{
  "model": "self-supervised image encoder",
  "dataset": "pixel-art sprites of 400 made-up characters on tiled backdrops",
  "train_examples": 395000,
  "image_size": 32,
  "crop_scale_min": 0.2,
  "horizontal_flip": true,
  "translate": 0.06,
  "color_jitter": 0.4,
  "method": "simclr",
  "arch": "mlp",
  "layers": 10,
  "norm": "layernorm",
  "norm_position": "res_post",
  "activation": "gelu",
  "mlp_ratio": 4,
  "inner_norm": false,
  "moe": "expert_choice",
  "drop_path": 0.05,
  "num_experts": 8,
  "moe_every": 2,
  "expert_mlp_ratio": 1,
  "experts_per_token": 1,
  "shared_expert": false,
  "width": 384,
  "projector_hidden": 1024,
  "projector_out": 128,
  "projector_hidden_layers": 2,
  "temperature": 0.3,
  "optimizer": "muon",
  "muon_scale": "match_rms_adamw",
  "lr": 0.0024,
  "momentum": 0.95,
  "nesterov": true,
  "orthogonalizer": "newton_schulz_5",
  "adamw_lr_other_params": 0.00073,
  "grad_clip": 1.0,
  "steps": 13800,
  "batch_size": 256,
  "epochs": 8.9,
  "lr_schedule": "cosine",
  "final_lr_fraction": 0,
  "warmup_steps": 1380,
  "weight_decay": 0.05,
  "adamw_weight_decay_other_params": 0.05
}
Rows from block 5 of a small self-supervised image encoder, named by matrix and row number. Rows with one number within an expert belong to one neuron, the router's apart. Each number is 128 + 24 x the weight over its row's rms, rounded and kept within 0 to 255. All counts start at 0. Numbers have three digits each. After the name is the row's rms in percent of the matrix's.
Before each expert's rows are labels from the 100 images, of 14848, where the router gives the expert most weight on average: "strongest on" is what is common among them. Only what is clearly more common there than usual is listed. The data: pixel-art sprites of 400 made-up characters on tiled backdrops. In brackets: how many of the 100.
# router: router (model.blocks.5.mlp.router.weight, 8x384, trained with AdamW), inputs 288-383
# up: expert up (model.blocks.5.mlp.up, 8x384x384), inputs 288-383
# down: expert down (model.blocks.5.mlp.down, 8x384x384, transposed), outputs 288-383

# expert 6
strongest on: pink (38)
router.6 107:146159076144137129161198154147157150131114151127138142144118148137117121122102142127118107157110193132107171098121134128148143129142094128134099082152132079133116114135163098102136144131140123083139088107139117166082099136123089133141145171112125135116094134142096115130130089124091091139
up.11 026:094134112165153116146103100124149128100088144144119127104149129141137147158097087142126150118137101138179160157084126119123106166130144148115115116111140161130122098095123109100121134136123129135112119109153133112146137078129165127146143124076102149145105184110169133118138084146109160116
down.11 025:105125152094076134195164135112113149133115132137148129167157154159156082137134164127145155134170127157151124080102108135123104104098090094099136123089120129118143176066114183105118141149078111161093124090095148131116167111151131099090107130138150146146090116124102157103116126172148115141
up.12 081:084140121150153166138135152132119098157128109133116106103135117114134156117166108113138119171140094123191133125161136122115171111113115167167136132163119106159126156094126140101133124128151117129126174119109127099157152113147139112126122139144123102113114094115156120103163136127122076094
down.12 072:102089125107177121167160122126146149124121146176157131141126107113134112094156130106131145126148134092092123098148103148163107131163159145100139114156140109078118129176100125152113110134116104196135168152118154122097133145102126126145123138112129155118102147147121112144116112132120165168
up.13 113:101077102100196126116134164153128115145115122100064083137151071152147149124145131113121132112184125148167141136141104094148105139113152171139186135130141142156118080084132106114139107141139115143171136136144147123127132161100134141086106120167109141123117129159122133137128100126152122113
down.13 119:151184122159128106138090126120155107112164113152131108127121163145170108146129089116147179109042069114097132123149108122112120144117137140113088092120103160141162124177112144157150161126129142115125131144154099125144100137151086081167153122174125117102139138102118147128112082112160126155
up.14 086:157168121120126113084127117114115112154079169108118135115105093121133102111119122138164099163111069135136131129130121069108125151142163102183144178128114134118084154120123130123143145095133112138108096093114145152136166119106128112126143111116128105146131120083106125126142153152110212125
down.14 088:134115134125155144103183106133125082096143138164148134098162126173160136104177087074085134170142110117129162137101113157122104136098134151129170095154146111138121143155126139122128124139175142142146149107139131162144139128112143147138107125159102116127125097137134119117132114118156133122
up.15 107:103104096124120101096136148190110131142130177115143132097152145154081116133122174171097123093103190132133126073143124112153099113122121090098138107117144124132143120122131096097109106108177146113089161142141165092084158131105154116089148119102138129136136162130132101132113152144124084163
down.15 110:119115114132100159139102104152152116120166125136122142153100089124131115105164112127159159157137093136135158084105139154089139116175116129096117147114103163147095102169092123130143154167099132138148124098120126134151129138142098100142114104148157131127121087146164112145131083119164140091
up.16 083:133143152121119100122125160140152158102122122114173145114161070092102139145146126131144118116132129134178103120140127099113158112158100111117150146098120125132071117151137112096119145106140153099135136131128088111089050138092097112089121135132113153089108148112152126159126150145080095115
down.16 087:131111116132099109134105110102103138109133128135128127167133171161155117148097139125114154145077180076105114113096130065147133153129144105090136133182108123111121124136094149160123123079074147144137124155120116154180162100144138120133165175156157109149184135132132135121138147117190140154
up.17 102:143166120116082107098137095115142174144178116114172132100144123100092146153116127149110143097134095115162149148105119128140106149104123073085077151162091120179152123147147112128125128106141151123137075121136108138086119156136155055132109154092139126149134112140147053121137132118140127146
down.17 108:093084106120118116152130188089125127142109139071134176149102138154143121150155127102158138087158114097085130079136109134137110142151124148136124121084160121116113106156092137131140140158071134138121130112147139097119106114130098119169116103148119131114117118184093137127119119155110155120
up.18 092:135179131141169108183150136117104128134161095134075104113125127147121111138145102166097092138094171116161119075133137144114167106102108143133136119118144140092106104112140144085117091134142134131135144119141137150134128105160105172067124131131113058153117117105143119111106123120110076186
down.18 080:158092114144161106090103138113126105121115131138101149123164136150121130118103100110170119057138116112116111191122128155090120117166132119168128119099098166190163168144122132145128089137139164141105111129100123122129158119121150124141127101127137169135114129150084126105143166128146121133
up.19 085:120143135135140171139117157092132137167124133144160104165137122124114150172130096160168153164095152115138118123162159140128151115118146153081186151141169120101147134104163142109133135130111142131097163176132091126094106134150155145153149146093135125120087125090092181088101104141135105122
down.19 090:091141135155153111148133153101150125143096153164136116128156162112090124094089120124138127150131142094111121090131106149103132173136163148084100105097125141112099175123167131153153186104145147127122111117132097115128112129147139115139143151109135128108130139137127114149143115156135163083
up.20 103:095137113147115115122132169143092123129089192117110141153123154113116129133125177126153138114071143118119136188124156135119131199144099121152114150133119129144138145083154155125130118117131143133118110099184090099107125143095092105120168095109149109096131141158116106149170123142139169151
down.20 110:072117122133142146104159121142123135093151125117127126114147123111158159137120150119116119116113060130123129073091135063141157140118124149129146126112131122096114147159132163159082112132152133162124101110130144198155187165142145092129115144104161133125109121129113100104141090130139133147
up.21 075:110136143123113110129142137141126146120091156104144153134100103093177121148165127112128142145148122130150179168115156049133171134163191123133122126146119121128150154128129108147162132120143127132155118150156126113137144136134109109104127129148145172113132113169141054120132100124127137117
down.21 075:097149114118137138125122107136134123117153132137167122108153152135100122129127114132143104126091103128125143097164096158125151151126148177107110118153128114119142109161116116151113152131166109166106149155150124115130146162132139152181139124127183127111107166103078145146093128122142104079
up.22 047:080106116134121090108099124081124160140130137173124142098113097155147154147095146171116128112129115119133131144156144155125149089106122120122076143158170154153155122141162164100114112135133181152105155157144138118106121134110157121154090125071203121163143106148122083067163105155103121073
down.22 048:178143116097137162117147138160156130094158153128139126130120143120117096135132131129107158144101151108093137161128121090154124112135130147125135126099107101081124134160107076156091143162115084125149102154093141162173140109155118123128131086107140106134123162132118122148148133146152109151
up.23 080:161150115108127147109131126160121137132143100096132135108121144130111149105119125150125085097129122116136162113130133074125138132139119118155145109156091141119112135108134099127143132097130153073139106102163126091121086140152093165162134075138097130099137115113135140117137129152068123132
down.23 081:121154186122115086104127161097167119136147121176154087116158109116107131148127124097126137108066126098111127126076118150131123140136185129147124145081190134127146114118123100152163175095132098167157115194125083107126159115130144131136129122105163146120151137147102113140159110130113111160
up.24 103:100146133082143153107137134114109136154153107166125115150114100142066085107130122097144132106169157136107160094135137132106114088117095153111107145147107109130128129156097126142117142120087118097133151094113137096120165147114160149160140122125172123146114120140131107109157161131119116159
down.24 086:090130134123116142086117118162142141128103166106123143098096154166128137077126099145111135115133122180138155121114142116175112124154080124127080140113158138103121183128124173096143068131166114163129107132116157127138126141173136106144155156159110139109184115131132143119147104135098159118
up.25 105:100112118088084114110132146116106139154116116122095102116114098079142141125089117085139143106131136132124141099162083144132146144175138141123147105174124099114113162094121138142166135137112099130117091158143120122093128108153107142123132116142140145136151135132134136110165149129127123092
down.25 097:111129111168139096170140119124179137108104104125123118119116112151131127153121138141159130146145125081132110081145146147131100068100114141085123173138136094138093099139150128106069130137154152116149186137136141159130122123128140157121094105102118142115123119094104131157105153131185134201

# expert 2
strongest on: purple (33)
router.2 110:111127132162115170137129146119157102151100099135119121125113149131106090130135162139135126113126173124147156125121103160122150097118118116127127148116139107135106112119115153140114148093170143150128130151138111127163167122142181138153137100161137114087097112099139155101132137148120108127
up.11 111:141110098125137152126162107099154147134073092105119115147148125122110125142165121117053104109156152152122126089156096153118125121122088127139061095138163105137116146133099114113162117148134152148090142135131157132154151107114138077156164144145163120136099115135141138134130107121119126083
down.11 099:134113146126120147127125121139133149113156127148122138160096135120158131112146117110168097094098068087159155142104103111149141130138178126161158128132175138156093129143116176142143148153118152119141135144147136134145145124123138114108096150157136157121116109122107122176120138083105109130
up.12 107:082118142167100150113122113109162115169169159109123143139137099126104137149138065145125125068175149152124164130140136070081157166089116148119155099138143113151106135096115122102095130123093185136134145101112121144123082153134150143170117136086125134133116152154087080126147133121124158154
down.12 112:128137137150124077156104160134131153129093125143096131140110095063112123088123140120132098122101121086159116112107146137173092090129130107110109176085116154138104134173141122133099118158140091156116137132152114096130138144167127134112142130138185112098174142117128150114110136138113119155
up.13 071:094192110130119134159172151138112109132137164083149141120132099137139110164101187114104121146157118101146108089139114115147166098108130112149153135084114128143157117154077097093178180116109097118143086107122100133077086104127128107102163125109097101135130135191150149155154120150154130101
down.13 068:142092101127133108101168145168143117112141117127128168114155165100144108158123159109148176136130139115111127113141118120135153172129106143117130093162142112140144122147136113095084117096060153176099097123122107080117136149146090089142103116124112127147161132158130094137135132083149096107
up.14 094:150104111110110161137170145140148146144110099133097088141138105122189140098148136112145148103126154139140150152091117097147133150130082111124142147142092144111169115117187076094149137133150125121110106156111083123126161093143105147149156163159122120178097111080131147147103101141125101070
down.14 096:158109126154140147085141121156142126156122097089118113141111143132092133144112155146093032149153118088189162151139106132124141130104140114129121099130120077175135125079147095114102103112191126133168086133164118135171145130140129115133136158121141148108078106137116132062132111127108116103
up.15 108:141119122134172163105154123114125102166124190161115151136115128157162148109123168135116134107137100141123091105143153147130095076135059153148152120179094132093136133117102149122131131132113125142119165107138121151131130172164132135102100169179138126117109125101152124129105070127144165129
down.15 102:115124128117153139153111073148087136118121098113121107113084105097111134154101124141154142121107161130138109137114127101095155140110125155134090091114142136158121082131087113110061067114142127124187118156074144127145104112100122118164146087102160168133159144116136137131103170107169134130
up.16 108:098143127096138119128150114137113126087137105099129137133126124088140143171115137157125087127092149144121183116140079085144135140102140108116162136117141149126104128103115129120125102116178168143161121136152124172134123117119102136105184082146144132087094177114103204142132103131098134156
down.16 106:112090158121126152135116147122129112107129118151103143143124152136167140165124120103144106155102044135129115140166151165044158168202156137133110138179112133131118143126123165125138105127116108126117153147151098105103129140087159151146123150113120117120130105103132080126105152088141120072
up.17 112:116111164131123125125133155137116069098133118171089085123103141149150140139124131093103158099127144137102119177142112176124157118113126119179103104150106105146141097151174168141131091099143133113159130099160112116150101084168138117121076080154162089183148099110146143143100122142158137121
down.17 120:124107136115151121150139166123086117130140123139107158132133156116108129147115137128145123129115135124144116147096154160147150110137153122102150119130174132146144118108113100109150178109128147116140088130148164138114094141109162168121087112097121140195116109153146096112121078157083105185
up.18 062:132175117154138145123132154130131168099146093139147115134167126173144156129124120164112100140142118133136106119083146118117121164160108145089125138141131153120155129107098150117142148165140145139161109118119126128096150145107141104087167102096093160079114157099114177182142104135134117158
down.18 057:105095144097133144117117136086131118128123137130128158120159183138097112110122133122106141145163130125116118092144143128160123114120178122107152187148097121173102149156124149110113139097149103081146166103120067107127120164137105134155099061105112113105135103123159108091092141135125126135
up.19 086:111105124118123117089144154093139133179150136153128082172103123090106098108127112145113125086163114132136099114137097103165133093133151122115129120150135139142132112110140147109156138116108121099134115157106147128118162118128122172141114142091117100146131115126104125134125135151098122125
down.19 083:159120129128139103121141142154080143120179163128114124105156111118138125159117174132080133145149164093125144109112169143089127149137116087134104126163097151147152111127080125153169117179141100161128098139115110116181131129074053162066138151075098154091099113145134148139142097070127145124
up.20 111:153137122108148102126147138144155148156113100176138139129148108098150091140117107138172137115142150127156089135098144155147074134166151145088152159107078120085142121132085178144137137118158122151144170140138100134093132132112127145112161146130084149145095148102155130113137141112147132123
down.20 112:128114124120134129140127177105094115112141161150164113119123162107142139155131115132116109079147149087108124113133127150168147160132111104151132090167116180145169139136135145168127128142123100126110148142109163130117107123104155093106133139100106100058130167127158136120128120099152113099
up.21 104:086118109090091135128134139153135149128118088105115123134107143131120138130098124187168108119101146112108162080150138124151157139093155134148130121099103119139133148133117141143107129109065113084142165148104151110173153083113166096100137115147152134127137134152151138115140084147114133143
down.21 105:146129159159127107154133109124170126126071152121103147104147144134143119169118144119123130111136092140106100172111139146146133144149112126135114113172137142128110155149111131115133147116142144110136115104111125182127102151156101089127116096084095145122168142114104103124117163112153144123
up.22 126:104097092126138162156128145131108145091113147122117106188137140142122114142127129120104167115110119158139100104115113158122104091127109143194123132148122120096086135131127099137160110111159137161088147093140125083119164113139168161130146129151151106120132124153129114111136132120167165119
down.22 124:129128104090131136077156156132104086101151160164164140142123103134158096093095115138144114096117138160126140095114167106123147128110183108164154139180119141162156122118170131123138126176107102097134147133139123111113088126131101114069147125128131133097129096122145119143125125126176138122
up.23 144:151130117118114133098142114175140146108157110126147117151181115142156144147103100131119043140104117122160145139146075125104121080124121165184084143120135128178122069140125152135125129118147197091128067098136115128121135131121118059142115058135150109154157090154114149121112120152139096108
down.23 120:106130179103093161138126130099152101123178148167144129129151118153149115140121135126129149114163110117156166141115155153107105162117121145129116108102112102119097135070113162135125167139090119140127164114119112116193149110114110120108157138153082123102140159117102156129130163079116175151
up.24 105:150124078175164135139071135102110162131128111163125085152128163085105115133105142114092170107120141150142142113099163136144085097127124147127137102129137151128119133088156114156164153186108137128098153094092167140133112157112084124142135104125188139133140161103146165152144105122143092192
down.24 110:158160158087095100140127112125133092133112161088131159121098086136126118110137131121126109154114093112089120161148143134145129161170127163111132125148138095151141114166137161118120154114079119151134098130141147125127150122139157125101160119156117137124137102119058123131115127161073103110
up.25 117:114094135123131089156129171161098098100116135101152121114124097109099141103138144138128132120138135116097086198095111127116114115075103151129190121157183144098113135126093121155100181147094131132149183135103170128106119124155089164118100138103126095130117134143151128176130119131118185122
down.25 089:160132131115095119133131114165127136137141150156140111166180164150166113130128109107126115116135123104155119142121123101113135129110103106166107118145130154124158106143093120083096085141092138092143114126147148107156145135097131108134121103170154116151131117129110132138095113148113110166

# expert 1
strongest on: yellow (58); orange (42)
router.1 099:141156187124122098123120102128079137128128084095149151083148136167126157096131120118164120132141152127114095080098168139132117177086106147133160125158104133118083136109142098088154107102103107171094176125084158150140116095117112123148096121131127117120152150108097116124162113146147123151
up.11 054:131118113147153194106137156112126148146151132170126143148107061152136097144116110071128143144104141098122178135100142155097124137128156125134092133133154122112083132144150117131132114137150153098149075150148096135118134094088142082128113106174116093120129133088111132173104136117116132122
down.11 055:166097161108166139107089098118096098121149152122118148099130129083125094138147134180123134095120103118155092079157118138134161127146121148084178139147140113152100088118110123100153155165138104117131095140130117123127134167083090097163147120138144100120138130125143153143141120103165123137
up.12 065:132093128171135129102123110106138150115153123094150114122133125051152164124153117105118120158125117125103131133117163144155102088132107114180152139094142102103131083145140114153150183094140104133081107127105130121158126096104182109154184107159106078129091118137147156121132135123103106136
down.12 059:128151166123104106143168119109105141117119119141122130127104100150092138110154168113094099127116119135149141080093136113100124110155115174113171110125113146107128127130098122107141125147133093151138092108147135124115104118120181124173120097142114142075102122139156108139153125133125095142
up.13 101:145114084113156115116156120099100141130156151095153147128119150131132137158167127133111115146125157108148114142085161111102153088091135144123157117102140196132155155178094080127123082162109134149152158160150101164087156166095123137125164123152099143141126093116115143094131092107126167078
down.13 101:072138152121136123112129120156159179091163136158122114131178120111112094125114137173157122117083120138133153124157150112160163101113144102098080130135121119124164084155155143121140125120133095137139087111151115148113151137120138132131118135108127123086113121164093120154132137121089113131
up.14 056:162042156118087108147138133112143083132131108145124128129117128174143132115130188158115123157134101107144141172082114103164133134103113155135101110142130162144142104081124119103129113147115128116117148163159133127145118158113135111126119136140130102106086138111123117129130102087120159141
down.14 057:114112111163108121150178124125128127123098143129140136129116133098091102129133141072090104180131084147144124162125119127131161113106109130162179136127095114120130063140109155137186145079164109092113120102136086174152117110131129144101131135162129137137143129158133134144122174130074133098
up.15 122:131113124113134183101135136152129145108152142146161110131169148083121145145116142096129113141120166142101114139110148107127136137144131091144143181084131124111195104134184110056127156112111103090133102152093141116123068122161146156158105143159146136136148121141152132154114152151110163127
down.15 131:164090117132111081092146101154154140143145136163142144103104140130106152160120127116168120174140145154122138118184102156141132164103127098132132099150121175106146141136196112126073106135106118129141146126125127148087121100120132103129131153140151131105166142143075136102115134147116106136
up.16 088:124126165141123180128165144102136154106137131136131100144178124098180131109142103149141130109078113151119124140118130143143158130138121107121135127135109138135125140121180133142123166082177114113117157118126105155094119160115126177097076145102118104140107148100153123131148147168153119100
down.16 077:130139144120116124124154149146173096163170149131126134118136154143117118106124123166114132121128146144173130184122134131139096174137133126099099089144171126160114134133102129093133124105130108120105178159163101125108133159111134151149131109146109094135146141115108111145105160179089129114
up.17 093:123125138154142132129128141131114121139143149149170114103138167101134136123117126113117142135141131127152126174142073133118166120107069111165125124096135123147141096071137179121104165134124140145089121112099148115128116158117122166114118136149140108154140154156148155110134114122117127186
down.17 090:097133121108120096154137118154129152107120104106118162165138160134109132144121164149107133114127156124121082120147100115096104102074131116172122118174120165134155116115110093112130135108155122135112132171135093142126124117163149158124106085150173122131121110169125113148117120133116112128
up.18 059:157117105089150108084103103160118104166137094136133166098141131098143133160078135115121137122147156168149102158148083103111125091142090090173098167130168090110115062113135160074139106101172162104188105148173109113136122164125109138133154163106141113095153109175103141101107143097099107144
down.18 058:151148140168172152140139108163125158118123116118114127083126118082122136119089145168124120121083141068122154126092154139177152132104078153090105121124114169127114101102110127150112128131151125128107144151159119145093117149138120141133103124145093114155117152106129133137106120138183155126
up.19 073:134128138108071131128123070116112131106114124153113130127184149120164133154134141166112130149141154133151111135091166146141127104120121102169140164077128120116131121081156138081170114162111091119122111122136120107118138108132127140147145157148124128135076144117138160137074078158145143141
down.19 074:145099123147101144171158129118145158153176145108130141123130143132102137144133172132178084104134125137129151079133122155115095117115143119083056083077119127093167128116121105115085139112133137129106075119122129151149093176134171104136108122076152138123134156123097180142122135111148120122
up.20 071:156105141163143140163118134123150122132126134105137138120117132138112185150099133182125135169105122111121173121118140132106150152103153091150111143144107195141088117090119130120160087093137141081170124122108126131137112103111111111131159116132110154147064157120122112132182135118100144121
down.20 074:147141087096143133124130061126139122098099115129100139105160128098094127139116141154142145102120099102129078095122109184170130112132137113129156135063095096067166105169116158092138121094137105084150125131140140123158140147121099136132127147118115113151124119117138115127134138090113114114
up.21 102:116150163087118118117127131132137154139168126145138105123143139142158145130123115106128131114155111143105082134174115116118112171069162121119166140116169133112063138140130092147153084157186115122128124158145088099137144122141084112148151127144112141163130142109138135103151155119133134123
down.21 106:121153130053132147151137123127152131155145126126122094139145139157127099145126116128140154138122149155116164155150146118091086126121132133145125112118136110113109107196117117148111118097120143124153103097133148105140149131132150166100116170123118158141099156130138118113145150137096197114
up.22 089:170131144140114142166112104122121192126138140115125121140112142160140121139160122125181150103152126162166149172103152096130097110104124133177101139093115182092156111137115148125126155115124151128181107162130110107089123068162140105123129141105109107113131162148088135111119113131146141124
down.22 080:115155124167126171100111146127161107167138139177121118154092138162139145142133176140138105111111119118118149169142060133155127124106149120139092136089147141154125119129142106109150104131142104132124145128128116105128123166122109145124113125094170083114102168122165177112080126093089137137
up.23 093:096100130124155147152130170144116113111113115068102140107127128141079131122152069108179132152099164134093147087138141144138191131116128119109131143140134126150118162109134137106137160110173160130120122147126109133118117146129136175105094113097144118101120176118094127150110164172111104110
down.23 080:119134146157134115139136118141157091135135090138116130139135116159142123121096119151115149133175153155130126182140091124118087125074130126095100115130110142115159120116129125140106116046149129141139112170139154127119120129173120105108126131108144094075119105116140104107086098090135105136
up.24 102:133118131108096078129109152129144157122111129096114155110104084143157143105109088113124122109109114119097069145126126114121158169090124109109100108129171102140142157073092131128135116116147143116157120098149125127139126153107147164108134106156127113090161084124129142136123133165160141116
down.24 089:115125121111126177122109166092126126126155108105103160163187132175141116103113145137136121128138189140113132186137121137150125150101118119146125145117148142167120144124145126132150126129162116107113096123107122133090104109122130143140111116078118101122124132112191169094097113158050107131
up.25 082:174122162146105152079184156071119151089107096106138133152154121134063137133093121126125150127108137112135112158142102076037091110129142103200108205114145136158156172101135115122170102134166162126105101095181090106126093101091136098140125079137097110139108090148146159146117126116111122150
down.25 084:162112160102123147176131122128095139141099154121118121103116138133140114158056106142151087142140147143139094113133137110122112094089141171100140091121117100142134138161075083173138092145136150119091117100103172179099144154124122151114128174170166145136159097107107130080134127128131117136

# expert 4
strongest on: red (37); brown (29)
router.4 116:126116134124130132175138178137121126116134139100163113138176134083145122139141155125130087114114137100147138126147125131116147147114121135155104165162120087177113095133102153109150160173154120142111124117171149146099104128122151118175147141138115131138101126135108131119134150120099155095
up.11 119:168126150118125138137145129081112129180110139139131093109118109102067089107160144144121104103140117103116124115164164112125112178069103124153103132100130106190151124154120139143132144130156126114089129102099154152132141130127165113116120106092097101144138132131139132117098125136124149142
down.11 122:124140120142112134123111147133103066066131125080097107157148161116110153124079145071125143157117144124138129141147127109145115173140128116105120165148128111099121122122167087156152138111085137119109127131136164109158070109141161130112160108135159142109103155136148124139166144121132153150
up.12 093:105169137110120141165117077103096162183118140139144155139136088186110140124125135153158119095134125142112105134084149102122083107119160150113103142146065110159144141116153089090137141105083129134125125129154091119127118138118128093138148147122148156186154098121121130101102132151125128116
down.12 090:138075114147134141126137144100122171115137160131106154107137133171143125115106120112145154108125117143107121131131105108137171098118084140169147111121181113071120129168115145179126151114133144102103158149116125057077110102132119150129116118147110150139145125122094165147156122150128096102
up.13 091:142104161116128147114091095169126183189156110107093122132118112125110147167152150125139105144108137151116108122105100124136140154115182147125161130126115126152099120138134121118105158078090089116138172150124134122069115086114148128091085103133136105126133129104142155128144171158085125127
down.13 084:161145117121116175152148128145114097094103164167100115140105152115082134147149124081115179109133111101097100150147134147128114142156142145135119144131157127101120122100146095134126150093125132132180145118156147099128137115126092160169099149120109119114091115134119093171094161061136097120
up.14 110:110095140154097092110120168133139119108122131138132114085113112151147120145110133142111129124113137127141135099182151121167091161119141163138138117087173182159137126132120135137136121146143174125143089151093163122113118149112132146132118084151115125158171182151133122170196164117123102163
down.14 113:115149117071208118089077132123121130149109112097140174155130109171182114100161119118114170126106166109137127214110114104078118086140126110134141128153126125119120124107158103066127132128137097181117127143138138148139099126121103133127088173151163111113103137119137148107058122132119130115
up.15 103:159080126124164057154146111152145111090120112101132098099151088120156120133153168158092115107151150134130120087116113162123146143116139154134151129162133123118160125168122126142137115103147138112134103110165147108137101082127168141116126123129111092129140117112097155106144115160127148100
down.15 102:136117101108168146108123119156069141147161114094130141163157175141125138112097154079131086154057110112191094156147183177139125115098122117156134115159126086157136094113111120122127130157127133130112122130072130153171151190159142128122129133134170139136097087111177127144087145126133128138
up.16 116:111120116151135134119085124102140134163121129129140115138137116096145126093121173120187147159143126140102099149137138114148106154137140103151158154078130176115087126113106079125095121142142143139108148134153159124095141137114190109104131136154098117118110153100166164136152140182177111119
down.16 114:147120155144109127148131166129075135124144103114165144109152150132135150130075100079141106166130132137137151137129108115137124177163155178127113126115153133185116107133106126097118112136106122112139116125172158114143090129136107120196124138142190173145103103097147116123127147102159131143
up.17 101:115123151111104105114119139109101155145133089113129117099102127128131122124171116087088107127140096165085151094137134123167153119158142101103096107108124101166127129156112135111151147115128123137098103109109136164130135061136129132116138140130098133123138164138144140210139147141141115175
down.17 102:196167091146152131177122122139121097128159115155118139192127102133120103102101170138114145155136115123129166106122112137131103112091144139121092125149145152124141096112169097146117149135114119166150131142102129134095120136132142118118094099109128143115155167145099104115148123111109127090
up.18 088:130119105112116151108138178151124161102143154122138111109146106100106121157114171129175114097187140103173103107172136115167145176114154117140131144125146120124154129143111127113115150166190117151100121096129120120115131146167133103141151116125135101097157148139114120134117154102153106131
down.18 090:128148135154147120106157072133126084115111125136151131154143143146118172122133104138136139143098177111134185138104130168128117102131129128095109118107100120087103150104126144128073119112079129130107117129157127130135112124079149131099118131086107152143097141140113129128146093099113104129
up.19 083:115082107109117182116069080146111114118098113106147178097109140115144175128115123107136097176134118138129105171143132150148097109106119141132126166178122137117132148096133148095106117130132092147142100141128159143156139158163122086144136110182125145150145182118137136123110089157134114122
down.19 084:156114109145169112114132160125144162156078137166133133176144149139064093162117112120124090143149131150123155146128150131118117104140109129156126140153085149131100135140084064152135128118143107127126113145143107165122114137130141172120113132133131177141123110157125110119112164059112121184
up.20 085:117131103127125130119156160082142116110134088142128107086155109093083138155178159137152128090118111108152106146114086160122122136126123113109115110106106118152139150117127111123114157142079120104178128130114167115083172123110171109101119108118131143125141146145154145110121126089135126114
down.20 083:115124127110127124127133090125119143153089155111145130121126099201140151120085149134180112128117145118081135166068135113148120106130184133109144136144135143107089108112123132117098122156156157112096132113136050149133078129146113106173149117118135145143086120134135111139170096134111101175
up.21 094:123137110108148118142134149099166140126144095108150167065180116150142161101139111172125089079124111126142110087123124132152057150145147133126088119094137107129117133161137119177143078107131137145146093134119143129128116140108087125113150131116129165136092083151140117078161146134106136127
down.21 094:134133109114150138151150110178162106133150132110147124159111075114168114136111154088181103147151125111170096155155120098113111140091108134141141127116132126061139144078121148135133122114113141118112145114152126200139161123116126140141135174102135152136086139144113138142116112149109111123
up.22 091:129121098132110154082159099170123134164137117134130099114157132129134112122146128117187113154114123128126097133131166134127089104115138113105165138079111137137148141113115125109103157051125162136094143168149165136135101115131097155151122128130115093141151136155119106077108157149126110148
down.22 092:080102168150144143087119111135174087081154123069182181120095167121067178116168121105113142143099154101143139153116116111145161115124085065119105149157173160105113102136104143096143104130132105129188108152088135115106130122161146133123127150134180128059118108152125141097126137091142126083
up.23 105:113139108102152140126174105155149097113119077131159107110114102079108120123122110174130120162142127124078107142124138139115162089120140160141150132161120123120128145161089145122154140084122153126142155064118148119140142138145114145132137132120148083123132089108094146142182115104150132129
down.23 104:137157169119097110149164117140100146150121175150132120168153134143144111145113154139108173125110113145150125124145132133147069117161115155132112115108129105094146144144165122120142126139154120078115126162109066131158118113113102126129104085148116201135162129102148158097139135131137082167
up.24 097:123151119102128073133117119112137122117133138156143156102098137139123114137132175179128129144118147106143060141130109134147101157115122151088124152149093110128114098150115153104134119130123134092140094152066135128128138146136137137123119168112162150094114102150143142071135142139154126135
down.24 098:125102120130132102116142118153132144116123141102124105144151121136136138109100093147178135127155102142178143109117161086155097099096166126117162118126135117108127101100123145135133097123133129133106176150135118129140088151102112127151135137075124157146097132140125147127123149124121164130
up.25 102:123114058126105144112112145169110114113112222106112076125175095120131127136154126132136128128166197158148177142150133143111142132165129116091122131084175130137149119126132117090176122118110132165154125098109126128121121085171131099151121118109106184090156106113099143114098138136151128143
down.25 101:150144142156152116125152122135086110105131105132180183141173139108137135140084136118141106134106116159109106122104130096147140157138127121115122122131105146109125125159136123110152081109141112105091110110121120161141104146160099164133127114123107167151117148143141139178122135100110110147